Rows from block 5 of the encoder of a small spectrogram autoencoder, named by matrix and row number. Rows with one number belong to one channel. Each number is 128 + 32 x the weight over its row's rms, rounded and kept within 0 to 255. All counts start at 0. Numbers have three digits each. After the name is the row's rms in percent of the matrix's.
After each channel's rows are labels from the 100 clips, of 14976, where the channel reaches its highest value: "peak in band" is the frequency band that holds the peak; "strongest on" is what is common among them. Only what is clearly more common there than usual is listed. The data: notes from a synthesiser with random patches.
# convs1: 3x3 conv (encoder.blocks.5.convs.1.weight, 64x64x3x3, each kernel summed), inputs 0-63
# convs2: expand pointwise conv (encoder.blocks.5.convs.2.weight, 256x64x1x1, transposed), outputs 0-63

convs1.49 084:141154159114163121156095139128150098173152137081088147168129099108182154100126119153126177131131139149057182107094121141122111139134082134095159198119124232139083151098148139200125144115161134
convs2.49 086:100125110145075130112164125073123185115121095080186134107058114114056117151126122134136149114143163125114116132110139120184100154128137114177101144133116149066132213125118111134115092150131120
peak in band: 2000 to 4000 Hz
strongest on: echo; swell

convs1.50 123:102090122138163086153116146072089086055162106092179128189112131152130142134087112132167156154094135127182157151069135140149070146085101163130078122135140112148097131098152082110146144203105118
convs2.50 110:069159175169122186128112178101137104043096147132114154076132091100136143123115118142125088096061173109162108049157114135141164106092135101134099181110094115089081125143122123127197104112106080
peak in band: 1000 to 2000 Hz
strongest on: echo; swell; triangle

convs1.3 086:161173136124123077149196123148127123153128173075129155135117097112084169147143154077132089157126089197113191128201095128185168147142153136155149111121144103193097191125122144146096118121142149
convs2.3 106:080163095134149118118170141121109170113069096140151104141129114114109096093188134140153141140162110166129133124115113126132111127176155156174122100131083088089087102115126143143099055158078063
peak in band: 2000 to 4000 Hz
strongest on: echo; swell; triangle

convs1.31 100:095096140154183087101135115092129148172113140131099095095084113123099153103090032200109124149123093138118132104082073114095200072160155147119145147110145119095120175121123144121120160187148126
convs2.31 103:087161075184101148113199118154142080078163199120106155189138105198121134141126141150164115142106127067161083115127079097155120111172187105140109108115122102148120157149081114114110110122183104
peak in band: 2000 to 4000 Hz
strongest on: echo; swell; triangle

convs1.16 139:113129105144142200142141126097105101180106133069127130156065140147109128156127126131148102118148095116127169112152109095134174106124148174186050154147184112188051130113140110137055122097102146
convs2.16 095:151128107154121125157209148116159137120109091180103150128168101048098133143182087101095072089139182126135188048106096191129144147101135145165098112120100109139124155171140148151121124130118090
peak in band: 2000 to 4000 Hz
strongest on: echo; swell

convs1.2 093:108152158122167144090193127110135102146087129088074079184120106157118162092156055092141086125146145135093116134181108144078049141076130109112149132082134155095128165177148125125112152085125151
convs2.2 101:116132152131078169109157144110101138099075118089162120111112181111148143127131127119137110082128158206120165169130133081124137163101106099124123113119085101164111148164071167130101142110129103
peak in band: 2000 to 4000 Hz
strongest on: echo; harmonic FM

convs1.10 100:175098220157127143089146107058155157156153112067143107158082133137152102091139091103123160107148160144129064124126141155157129121086122134104131108134209125122106128060100125123145200138126120
convs2.10 102:115069092095136125153141101155154147143116140153122070136163086172166066116130146122120208089092072102153064081123123116106127082112132074128126135165143094137126078142124138097076114162125141
peak in band: 4000 to 8000 Hz
strongest on: echo; swell

convs1.45 085:160130126133119111153121165103138137148106152092151164116088099150124053130129070129103109096144103156179198115161167084188107168120115153174169105167148141190160190109179119144086100159130138
convs2.45 099:169095169198120114129152109081097149141092121144127153148118113146116093131122101155138111169153150107121118107108096200139109062090165109176130098090099109218045223112095093166195166144130116
peak in band: 4000 to 8000 Hz
strongest on: echo; swell; triangle

convs1.9 090:119125167108114067126109131161100114158142153149102123135068157097151102172100144072168120150113118143106156115142124099178164085071115104135060082158172064188101146147163152117085092131173158
convs2.9 091:105209154140180110102131094122113135131101146168153066183115151092117098121109120156101109072153138125111191139076169129098138122147144135145152092157054174153133093097123125108191138145133133
peak in band: 2000 to 4000 Hz
strongest on: echo; triangle

convs1.13 096:128164148178084082102177088099084136181103117080132137089050066146167120102108101130167080109137163168058111160116179143107148144169134112157116086139110109142111131087124137118100149159101111
convs2.13 090:139144117128095169173106185127122117132154131133102105094153127109178088185092083163137123119082204097163130113157155149130105127127065125132114167142090108118128143181108096155138057100175127
peak in band: 1000 to 2000 Hz
strongest on: echo; swell

convs1.46 095:134086161173178123186162135078127086071171170131124145156140129109124123100111187097123124097167143117155126079122117148087210105180123056193091106125133097102113109130134132129131127128145183
convs2.46 097:121118031196140139070105145122117152101128131159118138079085138120102073111093138123114122089136118132125133122104141127103131093223050174101096129121081099110087056113176072124137125214165123
peak in band: 2000 to 4000 Hz
strongest on: echo; swell

convs1.53 069:137111173090139110131117175129176199105143115190160120128103113114126145155138143113125120064140089136142136134106197135135161112172106152084146119110178148051123188139082099166103173110136061
convs2.53 099:064097074121135080092113106110142134118136140110101120139113103102092127138141136135131135122137162104106142071190164170148114172187210148167092134173153118190132092085083139149145095145107107
peak in band: 2000 to 4000 Hz
strongest on: echo

convs1.42 107:146169076087149160109134142064131131060111075058125132113125147122127183149108089102161186157165118103087092110111120098118106116205178156099129113127122095121132179165064141110125144132114156
convs2.42 099:154133193101184115133182096142147137130149130109122135093133076050207120068108131154173170128114141132094119139158157145103170092086114114128155137054122089061136155139154213104113186135125125
peak in band: 250 to 500 Hz
strongest on: echo

convs1.39 088:164116190133137108160124142099123124118109157098136135084124164111070119061075083148112099147172145172153138164099153048056126169126152122150135059127091146101103119140094125194098113123133146
convs2.39 105:037146133129161103127119125051146132105096073141106115122167071089105217067144129104161143148100174124102118144125058097140146107205119102183098088123145108147131093055096099112126080091056041
peak in band: 2000 to 4000 Hz; 1000 to 2000 Hz
strongest on: echo; swell

convs1.5 105:088103128164174109161073169124118164113110148141117117145071141155143164145094185100161106109108182090077120074059185143137083105127137116156177107131170096123128120100184195103127117137112144
convs2.5 103:111119120176059085121112097081156158074168156127105124219146167090182105124099163173128091075102120143144119129129115119083096082128168137157126122117153100163110111130076144128138113154151142
peak in band: 2000 to 4000 Hz
strongest on: echo; swell; triangle

convs1.32 112:175097130122166160130088164132160146171211114092201140121122161179105097133141129145149122159105154125083141081102112075210104105088097130133104097133113140108137115211132095113121153119102154
convs2.32 095:123178123124131092164139118133095133083122097083186068162134145104134127122092091115070101113178139129121173166146132124139122119109162127125145157090101109231108135156156157143134162180107076
peak in band: 2000 to 4000 Hz
strongest on: echo; swell